config = dict(
    train_examples=39062,
    spec_augment=False,
    mlp_ratio=2,
    subsampling=2,
    layers=8,
    loss='cross_entropy',
    residual_init='none',
    optimizer='soap',
    beta1=0.95,
    max_grad_norm=5.0,
    epochs=40.8,
    lr_schedule='cosine',
)
Rows from block 3 of a small sound classifier, named by matrix and row number. Rows with one number belong to one neuron. Each number is 200 + 40 x the weight over its row's rms, rounded and kept within 0 to 999. All counts start at 0.
After each neuron's rows are labels from the 100 clips, of 14976, where the neuron reaches its highest value: "top examples" is what is common among them. Only what is clearly more common there than usual is listed. The data: simulated sounds of rotating machines with and without faults. In brackets: how many of the 100.
# fc1: second MLP up (model.blocks.3.mlp.fc1.weight, 256x128), inputs 0-127
# fc2: second MLP down (model.blocks.3.mlp.fc2.weight, 128x256, transposed), outputs 0-127

fc1.115,238,243,96,270,204,180,207,240,168,167,175,140,158,159,208,229,178,274,256,201,186,194,247,137,243,248,136,204,204,158,227,176,265,126,146,159,222,132,214,175,175,231,186,223,155,195,231,162,263,255,147,237,218,247,250,259,177,216,195,137,257,181,167,162,237,193,262,200,169,199,215,165,221,189,147,268,192,218,178,174,104,202,213,198,220,196,251,177,108,185,240,158,208,170,197,218,227,174,170,264,231,195,184,222,108,206,240,154,195,228,279,157,196,191,253,179,194,213,217,185,208,211,137,236,228,265,201,237
fc2.115,171,129,161,180,241,216,256,186,211,214,236,230,199,194,187,210,247,164,159,207,136,179,159,209,160,154,264,137,187,208,173,129,180,245,214,174,243,226,215,238,155,245,200,166,215,187,179,217,160,130,219,201,197,179,176,159,208,233,253,254,184,186,198,236,229,170,165,156,238,183,208,205,255,132,160,195,194,251,204,214,259,263,231,230,179,218,218,307,241,226,160,303,202,204,202,179,212,197,136,113,191,128,181,227,244,134,227,195,189,189,136,229,92,234,139,199,128,175,193,200,168,263,220,256,223,139,134,245
top examples: air leak (89); piston engine (53)

fc1.200,143,195,234,216,221,226,144,283,174,185,222,155,128,177,190,222,228,162,141,149,223,205,233,176,202,231,244,304,279,168,242,237,159,160,121,227,146,213,221,126,124,290,136,161,198,181,243,220,168,222,180,259,236,156,178,179,197,220,169,208,241,218,167,199,164,217,207,241,187,170,173,196,203,156,212,175,146,248,178,187,190,194,247,185,225,157,176,314,200,195,193,187,218,210,146,209,153,160,186,216,171,185,200,257,192,300,197,165,224,210,223,192,248,277,98,238,205,196,175,223,214,227,167,221,245,255,215,144
fc2.200,217,160,188,208,193,140,190,137,211,175,194,223,237,250,167,128,193,231,256,150,236,147,178,224,255,167,172,178,147,235,200,169,254,241,265,240,271,225,199,261,221,208,286,226,217,226,124,197,264,198,206,161,180,190,190,139,183,277,264,206,107,215,239,202,249,194,217,127,252,280,239,221,178,191,175,210,192,248,171,182,277,222,268,172,215,209,239,146,193,161,215,189,237,222,176,217,234,193,204,216,233,281,229,167,205,108,175,231,196,189,189,141,138,174,217,127,143,178,283,176,183,223,229,196,153,185,195,196
top examples: state: faulty (97); squeal (89); piston engine (30)

fc1.36,149,254,185,251,172,154,239,155,207,184,221,147,148,186,197,163,231,188,191,260,166,224,186,216,240,231,235,253,137,209,227,225,221,174,189,153,181,181,187,209,252,214,175,267,158,240,268,216,169,175,175,170,112,204,136,246,251,172,179,184,178,156,187,163,213,150,225,154,270,197,185,130,255,170,181,194,194,289,225,105,209,278,103,172,190,242,185,203,127,197,231,207,242,223,181,177,203,162,245,166,221,132,141,170,249,226,282,170,261,268,280,240,198,182,224,162,222,182,204,191,192,217,245,240,175,214,180,248
fc2.36,236,201,218,212,190,149,181,188,200,181,187,171,205,187,228,289,276,184,252,184,169,210,158,236,144,173,251,166,254,218,205,205,201,240,196,228,224,191,131,200,182,250,198,208,161,178,238,245,204,215,160,286,194,184,266,256,170,224,185,169,181,201,274,211,165,214,142,213,206,230,153,233,232,229,183,209,220,220,230,255,198,168,216,182,151,221,263,192,256,169,164,227,37,224,244,249,246,191,196,187,136,162,115,238,141,132,257,195,166,154,183,231,209,238,142,252,155,170,220,243,198,183,128,185,232,247,280,173
top examples: air leak (66); piston engine (52)

fc1.161,192,227,234,140,183,200,213,259,211,201,216,176,268,184,172,239,239,141,175,220,187,178,169,142,141,208,242,215,216,177,194,256,209,261,233,170,148,265,264,262,208,248,184,233,171,254,144,201,240,210,195,157,200,219,219,219,77,200,210,242,261,216,213,241,171,309,257,226,165,195,123,146,234,181,184,212,149,230,198,239,176,235,279,244,180,240,254,156,149,232,191,194,111,207,107,124,248,200,242,171,164,228,184,194,184,134,219,234,244,174,158,192,193,196,195,232,188,200,200,183,166,215,154,241,170,143,184,154
fc2.161,228,234,106,260,199,216,216,138,195,265,178,155,156,202,209,221,141,255,263,158,164,209,201,208,295,203,167,232,245,191,205,163,217,83,179,204,200,112,179,186,217,117,219,150,169,229,261,198,156,158,195,233,218,165,205,184,266,225,196,145,91,208,247,180,205,126,172,173,245,198,263,221,208,232,240,127,251,164,176,217,226,225,147,171,235,155,187,257,237,173,189,182,240,214,240,260,157,234,185,249,191,196,207,207,173,275,206,193,174,172,244,173,227,196,198,173,147,191,160,226,244,211,190,142,229,200,228,254
top examples: state: normal (89); text has "fault" (89); speed: slow (69); compressor (54)

fc1.210,247,213,160,172,228,192,183,147,228,222,277,150,176,234,173,118,214,239,164,187,241,138,251,304,224,248,228,251,236,190,238,203,194,182,199,253,207,181,204,167,219,320,150,166,172,201,177,299,165,219,125,131,230,198,197,231,191,221,232,206,169,210,141,165,218,181,240,200,221,179,179,160,163,140,187,232,239,190,165,118,192,211,248,220,248,246,216,182,169,187,182,147,239,221,261,219,266,176,180,133,174,142,175,181,238,254,278,196,172,203,240,224,167,154,192,215,198,185,195,170,181,138,185,279,192,224,232,275
fc2.210,144,162,240,190,222,230,219,188,142,157,132,227,262,234,223,285,181,229,204,174,180,239,132,113,166,138,199,180,228,199,210,133,235,292,209,113,244,176,218,276,192,209,207,254,248,191,205,242,156,213,218,212,208,204,206,200,180,153,179,152,251,203,187,189,236,135,173,268,176,183,153,170,200,195,206,240,172,183,164,188,144,167,158,217,164,196,205,218,257,252,214,177,179,239,198,183,224,253,221,219,201,245,200,182,172,192,183,280,192,253,142,122,252,233,192,193,128,222,229,152,206,301,168,110,124,205,170,165
top examples: air leak (89); piston engine (55)

fc1.10,244,184,186,90,260,147,176,181,194,249,223,232,197,169,181,201,161,216,316,149,199,208,172,187,135,161,300,233,131,236,170,242,190,255,158,172,185,207,196,180,145,206,214,216,205,184,153,164,169,186,147,232,220,210,183,259,259,145,162,203,210,290,163,206,187,218,251,236,195,154,265,221,177,209,161,208,189,214,247,201,222,152,163,255,234,171,206,171,246,166,250,174,146,220,246,258,199,190,231,220,153,271,264,275,244,207,204,212,185,237,199,266,194,203,266,169,205,203,243,215,217,140,127,211,280,220,215,166
fc2.10,169,224,205,204,225,243,242,213,186,166,144,151,254,167,274,181,246,186,115,229,179,207,184,214,250,261,139,206,178,190,211,200,205,229,178,225,145,199,187,158,214,142,201,220,137,283,221,257,241,230,266,187,190,175,250,172,120,224,224,229,193,157,211,241,264,167,146,194,247,245,157,181,252,163,228,191,195,250,157,176,130,247,214,156,187,184,233,239,184,192,150,234,245,117,162,181,237,155,210,133,234,160,110,209,133,231,178,153,162,177,227,204,180,204,113,187,190,235,110,188,183,250,201,199,143,148,223,255
top examples: compressor (54)

fc1.232,188,204,263,177,200,243,207,229,234,175,196,150,209,112,244,174,280,186,186,233,219,234,181,225,188,204,272,220,209,128,213,195,188,272,242,235,215,200,211,178,212,221,150,185,145,223,150,207,203,114,170,188,134,144,242,180,281,151,181,206,167,202,240,234,161,262,207,123,283,197,236,113,274,239,171,269,116,218,179,175,217,227,213,284,256,220,235,194,196,212,183,240,213,181,209,142,235,256,177,197,186,184,229,173,141,223,129,161,211,195,248,127,222,233,240,212,250,193,212,158,221,179,197,251,148,168,189,259
fc2.232,184,251,77,243,179,89,232,207,224,231,181,234,234,212,197,178,181,219,286,215,164,173,174,216,218,202,170,181,166,220,170,206,183,209,193,215,147,184,238,201,153,199,296,185,200,149,215,264,186,276,194,239,285,190,203,233,174,221,219,255,225,263,190,183,201,217,212,259,196,244,229,239,156,181,200,139,197,256,179,193,130,176,252,199,150,188,209,130,270,160,211,213,222,199,211,210,135,187,163,229,203,165,148,161,210,168,241,235,238,201,159,234,135,181,180,186,204,252,182,204,130,216,56,224,212,242,217,140
top examples: air leak (76); piston engine (61)

fc1.104,208,234,210,200,126,196,276,209,202,271,154,207,295,138,191,169,260,168,172,207,190,178,141,224,163,157,215,160,180,251,221,180,179,214,189,159,247,210,190,172,139,197,119,188,204,129,202,246,232,200,162,168,238,171,225,260,158,182,219,199,169,191,203,257,168,229,216,205,224,226,248,128,186,266,202,227,230,207,179,269,213,197,250,253,220,218,250,203,227,259,164,150,243,225,206,205,203,173,173,219,228,279,221,108,185,238,189,323,201,208,222,176,154,219,210,249,265,122,254,195,230,248,214,289,183,187,267,213
fc2.104,248,135,179,237,219,187,131,151,168,175,193,237,227,267,200,232,199,273,260,109,229,214,204,199,176,206,212,284,210,109,212,233,163,175,153,265,209,273,191,205,278,143,273,251,236,221,222,244,145,222,169,204,167,216,202,197,216,198,264,234,247,212,175,199,212,161,168,194,226,179,160,156,226,94,210,233,194,180,218,157,236,229,231,214,162,201,239,216,162,227,236,228,209,168,231,172,138,185,231,167,201,127,235,220,206,135,128,165,206,177,215,201,152,172,193,167,188,271,77,196,204,239,156,194,205,210,144,240
top examples: state: normal (92); text has "fault" (92); speed: slow (74); compressor (56)

fc1.219,204,198,210,273,226,171,253,250,242,173,137,136,168,217,214,225,188,177,236,230,95,183,153,176,242,205,214,222,241,105,249,183,196,244,177,212,100,186,183,196,232,165,142,170,187,163,195,197,221,177,167,190,200,190,191,167,199,135,264,215,234,185,185,216,166,117,185,124,172,172,145,232,248,145,165,253,236,228,163,272,200,226,193,174,200,227,232,278,157,129,193,152,187,178,237,180,174,194,205,245,221,281,165,201,239,214,216,195,158,200,233,211,146,227,66,210,241,201,225,163,177,204,238,285,250,215,201,220
fc2.219,141,196,229,148,169,227,222,114,228,208,236,196,176,145,164,199,185,174,200,226,268,212,182,242,158,217,181,161,213,248,144,223,206,151,180,199,330,184,224,203,153,265,198,233,227,259,141,175,167,145,237,200,138,131,215,205,206,185,150,160,192,224,150,193,172,275,221,244,223,229,289,164,165,270,190,149,170,200,220,163,190,209,208,231,177,162,269,233,204,237,141,225,172,176,142,226,227,168,215,104,187,103,229,159,156,219,261,195,234,203,164,217,260,160,302,178,180,222,229,199,197,186,186,161,192,154,216,190
top examples: state: normal (77); piston engine (46)

fc1.188,220,257,89,207,213,140,244,146,192,191,185,184,185,189,197,173,236,222,164,193,258,217,249,158,211,299,246,246,232,148,157,203,178,202,214,189,198,175,194,209,262,177,254,180,130,149,274,248,242,194,149,185,192,294,254,248,140,222,217,203,193,229,221,215,282,166,137,189,256,236,216,144,192,186,265,180,219,117,198,181,164,206,241,187,184,218,212,138,230,220,233,205,209,210,187,179,236,215,222,109,144,193,126,233,175,161,192,194,174,202,168,256,208,230,192,222,158,158,182,278,165,174,149,203,279,210,211,275
fc2.188,218,228,277,214,176,269,210,306,251,217,183,211,128,254,215,235,158,206,252,121,86,192,237,244,177,132,172,238,181,185,235,182,193,266,201,228,199,263,212,210,130,176,198,199,258,237,119,168,211,165,264,243,186,113,184,190,243,215,209,237,180,187,175,204,164,215,321,229,140,173,166,206,247,201,111,224,177,170,210,215,253,160,195,152,169,216,229,227,159,200,169,251,206,191,225,220,120,194,224,188,224,246,205,216,192,183,211,165,216,172,252,196,179,155,205,186,228,239,256,217,254,238,226,215,183,158,165,181
top examples: reverberation (66); text has "room" (66); text has "reverberant" (66); compressor (37)

fc1.178,229,201,212,228,165,241,215,199,194,237,160,182,163,170,151,178,229,200,250,199,169,212,229,224,213,212,246,96,157,173,284,237,208,213,193,238,247,244,199,187,178,258,171,227,159,242,273,265,232,254,190,221,176,184,203,185,319,194,218,171,289,181,223,146,160,245,200,188,242,206,164,242,192,125,195,139,175,244,198,217,277,269,173,181,227,229,171,226,218,243,237,302,251,163,203,233,266,262,169,201,160,206,241,215,188,206,247,150,202,191,198,190,136,248,221,158,297,203,234,246,221,248,163,163,181,243,174,156
fc2.178,213,200,217,153,213,193,224,178,191,167,257,271,227,205,206,216,213,258,148,248,252,178,143,175,137,188,179,294,218,200,121,175,216,182,179,232,168,192,220,215,197,70,220,149,205,165,107,124,190,135,191,144,290,249,153,205,170,198,226,237,168,239,210,244,216,163,216,170,187,204,246,153,225,285,177,234,206,187,189,197,190,129,207,208,130,163,237,219,190,225,189,143,159,307,189,180,181,183,205,212,244,135,160,172,176,228,107,264,205,188,259,214,208,175,204,187,224,239,173,208,153,225,205,227,195,137,216,212
top examples: state: faulty (94); pump (39); speed flutter (35)

fc1.85,224,176,190,203,232,193,229,215,201,267,144,190,245,138,202,185,154,204,243,208,119,230,195,304,244,207,97,158,189,155,163,165,123,151,201,146,247,210,215,171,157,250,185,166,296,271,214,192,245,220,217,255,225,272,168,193,241,187,239,222,213,191,185,167,201,216,106,172,217,144,218,171,187,202,209,155,207,136,184,211,207,250,208,126,180,224,208,192,223,240,216,265,228,184,214,211,204,185,214,243,159,132,189,252,268,208,250,224,174,174,211,162,260,185,205,262,134,267,197,235,217,229,126,196,217,156,126,182
fc2.85,148,186,276,178,187,256,182,208,181,220,234,175,188,262,210,197,237,207,178,217,252,186,199,215,115,208,249,209,171,189,289,228,302,231,202,264,151,256,168,161,215,176,259,233,139,224,201,154,124,176,193,178,197,128,211,199,224,177,148,210,206,154,191,205,251,149,227,270,169,266,176,196,197,206,234,269,186,229,202,201,164,190,174,244,164,201,170,261,146,218,197,181,155,255,230,196,219,251,256,192,229,281,216,237,155,152,230,224,200,204,219,266,96,238,180,221,228,197,296,155,140,156,222,234,204,243,257,216
top examples: compressor (35)

fc1.133,282,212,235,293,278,206,211,247,212,154,231,259,147,229,204,170,152,193,227,227,210,174,177,166,124,195,171,231,197,284,194,204,230,277,175,211,228,201,221,141,157,200,202,243,251,143,217,190,65,258,181,197,296,218,205,232,205,202,204,185,184,286,173,205,184,208,196,172,239,198,237,163,178,204,166,266,185,197,286,115,240,175,227,184,208,232,261,183,226,200,179,164,224,203,206,194,224,241,219,225,239,231,208,261,279,203,250,180,193,188,220,199,206,133,240,190,221,208,260,260,204,187,253,187,279,204,143,218
fc2.133,103,101,151,235,114,119,121,233,235,214,166,188,255,132,230,233,148,230,194,153,200,172,172,178,258,271,223,190,233,175,226,158,189,180,186,199,165,235,179,182,271,264,205,273,263,238,274,144,321,259,208,190,146,202,216,155,201,119,192,191,178,213,282,217,221,205,171,262,187,145,200,224,209,266,186,167,234,197,141,247,247,222,133,203,200,188,211,214,166,217,199,155,149,167,192,186,251,199,194,214,220,204,189,224,171,201,177,225,225,180,165,157,181,223,244,198,231,217,187,229,202,233,153,170,194,171,206,189
top examples: state: faulty (99); air leak (64); piston engine (33)

fc1.199,251,205,218,196,213,236,202,217,216,222,273,201,180,192,165,161,153,212,223,226,171,241,233,270,258,185,206,284,225,205,131,191,197,210,251,126,238,164,277,202,192,150,225,190,91,219,270,249,179,189,217,234,217,207,242,149,237,136,219,230,224,166,220,222,255,211,192,215,197,172,204,158,177,204,230,144,169,188,276,215,159,242,192,177,238,251,141,153,181,193,166,251,232,232,132,241,166,242,150,117,218,244,245,179,163,258,204,239,226,248,189,89,171,144,134,193,193,178,241,156,222,196,131,215,149,199,199,141
fc2.199,179,192,163,193,159,173,200,174,201,231,213,164,165,266,268,215,224,217,212,87,306,208,194,128,241,207,160,172,274,147,261,172,167,139,214,244,209,203,220,187,148,201,144,249,184,154,140,185,206,165,160,209,245,216,189,229,124,249,194,187,201,189,215,219,73,243,218,272,202,170,164,171,205,217,226,242,225,155,201,163,267,209,208,233,162,160,245,204,222,208,234,155,223,148,217,175,185,186,235,257,181,179,126,231,256,171,206,109,197,210,225,208,217,248,238,303,206,145,187,185,148,176,234,209,228,227,184,231
top examples: air leak (45); bearing knock (43)

fc1.244,187,191,226,194,322,211,178,137,236,212,246,159,146,217,209,185,226,176,112,127,175,278,183,243,199,269,207,235,236,193,207,183,199,199,178,128,267,206,173,195,261,228,193,210,187,211,189,193,222,167,256,134,206,150,170,149,259,167,140,210,215,179,220,193,178,184,266,238,204,152,275,180,192,168,261,221,243,176,130,179,185,195,229,207,236,163,263,215,144,250,195,185,238,96,216,197,221,179,166,209,174,238,212,208,211,168,278,225,224,300,244,182,176,243,167,204,177,227,248,168,266,148,206,238,203,203,206,290
fc2.244,178,207,265,235,178,161,182,277,215,239,178,223,179,176,234,173,174,198,241,245,164,217,193,151,176,176,249,236,183,186,165,178,216,194,205,163,177,262,258,186,200,135,166,158,205,242,193,114,229,199,147,237,208,201,228,195,246,126,190,167,151,203,217,179,176,179,202,186,146,218,140,171,171,237,170,214,184,275,214,194,198,112,188,221,231,207,160,132,266,206,143,153,230,212,117,200,277,200,254,161,152,227,200,148,133,224,138,181,204,157,181,148,174,180,239,131,235,133,130,215,143,187,194,144,155,163,260,91
top examples: state: faulty (99); squeal (96); piston engine (32)

fc1.248,195,211,278,233,252,180,153,223,219,135,159,240,228,269,247,176,179,171,241,201,154,221,107,224,152,195,177,228,192,217,264,206,232,183,168,208,223,218,180,224,271,217,159,246,240,206,253,143,214,177,176,280,152,124,190,153,184,159,192,168,204,193,213,169,188,155,204,294,206,188,165,197,219,163,232,215,210,208,152,230,130,174,274,221,259,224,191,152,148,203,184,217,170,142,197,240,218,189,186,227,177,210,210,175,138,174,219,191,274,226,186,282,162,132,280,194,145,199,137,144,304,186,138,175,214,243,181,156
fc2.248,210,203,195,214,240,244,281,241,206,258,256,196,230,101,234,118,144,228,158,226,193,221,187,228,200,253,114,218,226,145,224,205,260,234,191,285,178,175,178,162,78,195,177,174,230,213,232,224,165,224,150,167,234,191,208,188,193,215,189,167,316,166,226,142,163,251,262,207,170,209,187,170,192,209,185,113,206,206,221,226,194,168,177,252,219,204,169,193,203,197,219,155,189,195,189,204,243,237,221,178,239,199,190,212,237,186,143,222,243,159,182,177,205,233,202,207,286,207,267,185,214,228,119,333,180,215,234,237
top examples: reverberation (62); text has "room" (62); text has "reverberant" (62); compressor (43)

fc1.146,194,199,165,208,220,189,182,236,260,152,251,183,206,258,190,185,207,161,263,156,212,160,196,209,196,177,177,203,265,292,197,154,211,183,247,196,82,251,196,173,217,201,166,254,193,137,190,161,256,172,262,189,187,197,190,192,204,203,109,168,275,157,204,217,107,190,258,256,276,189,233,251,215,221,179,178,204,228,153,222,178,142,263,206,249,156,253,192,252,178,162,218,254,116,195,229,241,204,151,298,156,147,165,186,221,163,208,166,218,184,237,177,227,151,265,199,183,231,183,169,232,272,212,193,143,220,227,241
fc2.146,228,200,251,232,180,226,200,231,108,272,219,204,195,218,195,168,174,175,192,245,149,196,195,203,185,131,264,206,197,217,176,209,231,275,227,279,227,203,320,204,200,221,144,142,208,169,205,215,245,212,177,192,221,184,149,83,256,199,230,204,126,264,218,237,239,202,176,114,284,230,191,223,247,226,221,165,190,159,216,196,175,225,143,261,171,215,112,169,137,219,226,199,133,221,184,129,255,119,230,131,118,207,171,220,207,223,230,177,220,222,213,224,166,198,207,241,159,182,198,159,231,197,193,203,221,211,240,205
top examples: state: faulty (99); imbalance (40)

fc1.16,223,251,208,197,229,130,209,112,183,139,206,219,193,208,284,137,190,156,144,246,192,150,190,220,224,225,249,230,154,263,144,170,177,224,127,233,171,216,191,238,123,217,284,197,113,211,225,193,176,123,129,229,181,190,243,268,174,207,165,198,174,208,181,185,153,183,210,270,268,174,268,167,230,237,163,160,122,184,209,142,234,203,223,161,194,197,176,169,187,224,208,129,231,160,198,185,249,124,186,152,159,222,212,231,191,236,145,189,189,168,248,217,242,211,159,177,286,220,234,160,265,194,182,150,216,179,168,217
fc2.16,222,185,191,161,199,205,179,286,246,235,119,203,192,186,187,215,207,216,170,172,158,184,148,213,148,199,219,191,177,253,186,221,143,249,247,185,209,230,149,273,247,217,238,176,156,174,223,202,260,208,277,137,151,222,230,140,164,272,254,187,151,166,170,210,217,205,226,199,195,180,116,229,176,249,183,216,226,209,197,225,146,210,144,257,261,193,197,257,185,134,132,165,148,181,192,229,176,162,201,292,294,245,226,182,198,151,155,169,216,249,148,199,149,187,153,192,179,166,110,155,284,180,222,245,162,209,235,150
top examples: reverberation (64); text has "room" (64); text has "reverberant" (64); compressor (30)

fc1.152,200,184,147,164,277,232,191,264,196,159,142,198,185,199,221,314,176,298,165,227,162,183,270,174,201,138,213,226,197,208,174,203,164,283,225,173,169,167,201,171,228,225,175,107,162,262,211,175,215,205,232,249,198,229,210,210,168,242,214,252,161,224,241,158,198,174,275,260,239,185,210,181,244,89,118,188,244,169,182,229,165,208,245,185,220,197,182,179,152,204,271,189,241,242,239,219,177,182,194,224,231,191,210,247,181,260,224,260,232,159,205,214,115,174,301,156,167,162,225,208,227,214,201,167,150,237,220,206
fc2.152,144,196,242,258,158,188,238,219,238,230,225,224,189,202,217,94,194,127,205,224,226,189,207,197,210,197,162,178,214,139,254,179,232,181,238,183,216,163,170,174,170,248,220,227,138,175,197,176,165,175,215,234,213,185,189,144,205,230,227,245,286,256,165,222,234,222,220,208,181,242,181,155,151,273,274,167,167,180,210,188,199,179,117,164,202,172,218,219,181,156,237,144,290,200,132,194,201,159,254,151,258,141,100,126,194,114,249,141,194,201,156,169,245,188,123,250,192,213,225,251,195,207,236,186,165,222,172,283
top examples: state: normal (85); text has "fault" (85); fan (30); machine: gearbox (29)

fc1.207,201,178,231,162,216,190,217,262,209,220,185,170,229,240,173,158,186,238,131,161,236,160,140,238,193,224,246,179,159,155,184,221,221,203,203,223,209,240,244,241,230,215,274,240,214,259,242,260,142,187,298,184,199,186,220,260,181,182,113,185,248,208,165,204,214,243,176,254,165,280,185,174,240,146,150,186,157,206,183,266,198,218,230,218,162,178,310,181,231,216,136,223,204,249,195,161,197,221,149,153,186,186,243,153,153,187,265,264,207,171,265,183,238,170,254,186,261,168,180,238,163,149,125,181,216,229,281,270
fc2.207,201,167,179,180,261,188,149,168,179,218,200,205,178,217,196,162,184,226,178,170,192,175,205,211,179,219,122,147,180,175,226,173,125,210,203,257,200,273,237,217,171,168,220,235,198,225,253,98,168,183,180,196,210,252,218,157,257,135,241,188,132,191,166,218,215,265,152,240,290,187,137,251,184,146,203,199,217,184,213,123,210,168,233,164,195,302,138,209,219,155,141,225,183,236,221,262,155,218,214,218,220,184,195,162,222,205,216,122,206,223,226,139,160,94,152,270,196,203,137,287,192,163,203,197,164,257,139,193
top examples: state: faulty (100); squeal (91); piston engine (32)

fc1.3,212,206,204,207,291,170,170,177,185,174,170,232,224,225,197,146,219,129,180,248,213,179,151,238,157,160,159,172,180,170,217,198,218,267,101,273,238,101,238,234,196,255,151,162,200,175,306,250,258,153,201,149,212,153,206,159,198,259,168,266,200,178,279,193,163,198,254,247,212,205,152,142,139,213,176,213,205,164,170,240,204,196,329,193,180,205,193,238,237,244,233,197,174,205,200,183,122,162,160,159,142,218,160,190,188,190,222,187,243,187,220,239,205,185,223,191,205,226,149,128,180,199,247,152,215,228,249,179
fc2.3,252,198,207,211,164,173,229,284,201,176,225,212,203,209,198,186,214,257,241,162,209,260,156,237,188,249,167,224,249,292,161,189,228,224,198,134,178,214,215,143,176,227,218,185,254,247,150,101,139,260,218,282,203,214,229,272,200,149,213,152,182,237,178,170,206,146,197,259,249,144,253,203,221,226,227,162,216,244,235,210,239,224,126,177,224,225,182,151,169,200,188,236,173,166,152,192,288,296,167,235,202,185,193,200,228,149,125,193,259,179,213,220,229,219,202,180,236,255,260,269,258,292,172,238,211,179,185,200
top examples: reverberation (74); text has "room" (74); text has "reverberant" (74); compressor (49)

fc1.127,223,248,226,325,222,237,263,189,191,291,266,197,199,221,142,208,220,157,178,289,139,201,249,129,196,112,247,301,139,145,135,265,213,160,173,163,246,242,219,156,207,182,211,156,202,208,203,192,211,193,115,154,189,251,194,178,201,224,163,244,224,243,155,224,181,154,197,204,239,202,223,162,212,234,174,212,223,252,176,189,205,180,201,196,182,249,257,184,311,231,199,181,159,207,181,224,275,173,227,192,244,145,246,170,198,127,191,206,213,169,222,212,146,191,194,183,196,240,136,202,153,192,191,210,185,161,168,199
fc2.127,129,144,214,189,211,160,218,241,179,195,214,253,163,109,215,214,230,209,123,155,217,183,288,224,157,285,126,225,232,233,193,206,134,224,208,183,143,192,167,220,220,215,254,217,150,171,281,241,157,197,219,194,193,126,178,167,176,240,253,137,169,214,225,212,210,205,221,206,177,236,197,177,182,185,180,176,206,155,213,205,221,243,231,158,147,190,139,223,195,164,193,185,249,282,242,219,162,209,217,198,230,320,160,288,225,260,252,203,174,224,204,226,236,237,251,140,162,282,231,211,280,187,176,219,183,239,236,154
top examples: reverberation (63); text has "room" (63); piston engine (38)

fc1.247,167,199,251,127,202,198,190,235,176,180,131,195,159,181,282,142,165,229,264,270,199,212,118,248,156,206,215,213,121,249,277,215,254,208,134,284,153,213,166,152,273,205,191,192,221,141,220,195,192,125,212,275,210,165,192,203,224,155,203,236,217,236,241,185,153,206,161,203,174,159,205,205,139,200,175,253,222,174,171,173,207,147,174,239,212,221,183,191,197,160,194,185,183,137,278,154,160,206,196,154,167,277,292,218,204,175,152,193,259,200,215,160,219,227,214,185,145,185,289,260,233,228,253,170,215,201,171,234
fc2.247,200,223,210,209,270,211,208,180,249,251,264,197,239,146,185,214,259,170,136,210,212,228,217,205,164,207,152,236,208,193,142,264,165,230,180,180,239,171,254,172,192,220,191,244,195,292,195,269,195,257,187,134,247,202,171,183,228,241,182,200,231,218,132,175,268,233,199,179,204,208,93,185,271,189,234,201,167,165,142,271,223,242,210,120,145,211,239,244,225,199,243,265,227,226,151,281,187,210,184,193,199,186,206,207,199,137,195,241,230,186,258,235,234,174,304,150,241,209,108,176,216,203,179,278,157,245,224,218
top examples: reverberation (72); text has "room" (72); text has "reverberant" (72); compressor (47)

fc1.132,184,220,236,206,202,276,192,246,201,177,236,203,192,179,204,154,179,196,178,138,271,177,173,212,232,226,176,132,312,219,132,138,206,194,254,189,195,191,183,223,276,159,194,206,202,189,268,217,240,154,152,136,109,198,252,182,235,263,186,278,221,196,207,238,203,209,171,200,210,226,194,214,150,173,188,201,178,213,189,147,107,184,211,158,231,151,182,170,163,217,149,122,114,216,274,251,203,203,153,122,263,191,207,181,117,181,244,141,148,172,191,188,190,209,230,157,215,195,173,158,253,283,184,244,151,208,199,211
fc2.132,154,197,136,201,252,191,225,196,169,247,169,271,201,176,204,215,158,129,266,232,143,183,197,170,171,177,175,241,146,122,256,223,207,242,227,188,211,219,121,205,190,269,198,164,188,230,143,211,189,158,169,243,262,149,206,145,221,177,205,166,188,223,129,219,201,164,182,278,225,211,221,223,152,268,216,229,213,215,264,235,260,187,195,225,211,208,157,234,218,196,301,180,272,225,196,153,190,151,180,254,149,176,142,144,167,199,227,264,259,221,187,153,237,208,220,190,263,180,183,218,154,149,76,183,200,249,234,161
top examples: state: faulty (99); squeal (90)

fc1.162,165,204,195,236,209,151,163,142,95,226,180,175,263,243,236,225,135,209,257,197,173,165,148,138,209,209,227,183,217,204,170,254,186,199,168,172,220,197,210,240,238,245,207,158,236,229,133,235,181,192,251,160,177,250,226,241,225,215,146,150,169,240,170,161,199,174,328,136,207,188,221,205,204,155,223,189,184,234,135,153,155,220,195,200,183,213,181,208,129,191,252,223,150,215,192,201,206,263,147,199,171,179,122,243,208,186,198,118,148,220,215,116,210,211,139,196,171,159,164,145,174,241,289,147,185,176,103,204
fc2.162,233,199,212,184,207,236,202,194,224,212,134,228,113,150,193,204,154,182,171,201,172,207,239,270,163,209,179,228,174,148,235,160,243,309,171,174,213,240,139,141,170,150,194,221,166,172,177,159,197,223,137,170,145,152,187,192,132,212,265,160,172,149,191,234,216,274,130,243,223,214,153,166,144,229,196,123,222,161,236,239,216,185,168,229,206,223,219,223,291,193,119,141,189,183,218,202,206,194,262,189,251,237,268,141,177,144,186,226,172,163,199,209,162,168,223,226,280,232,227,206,230,133,120,241,237,177,257,177
top examples: air leak (72); piston engine (60)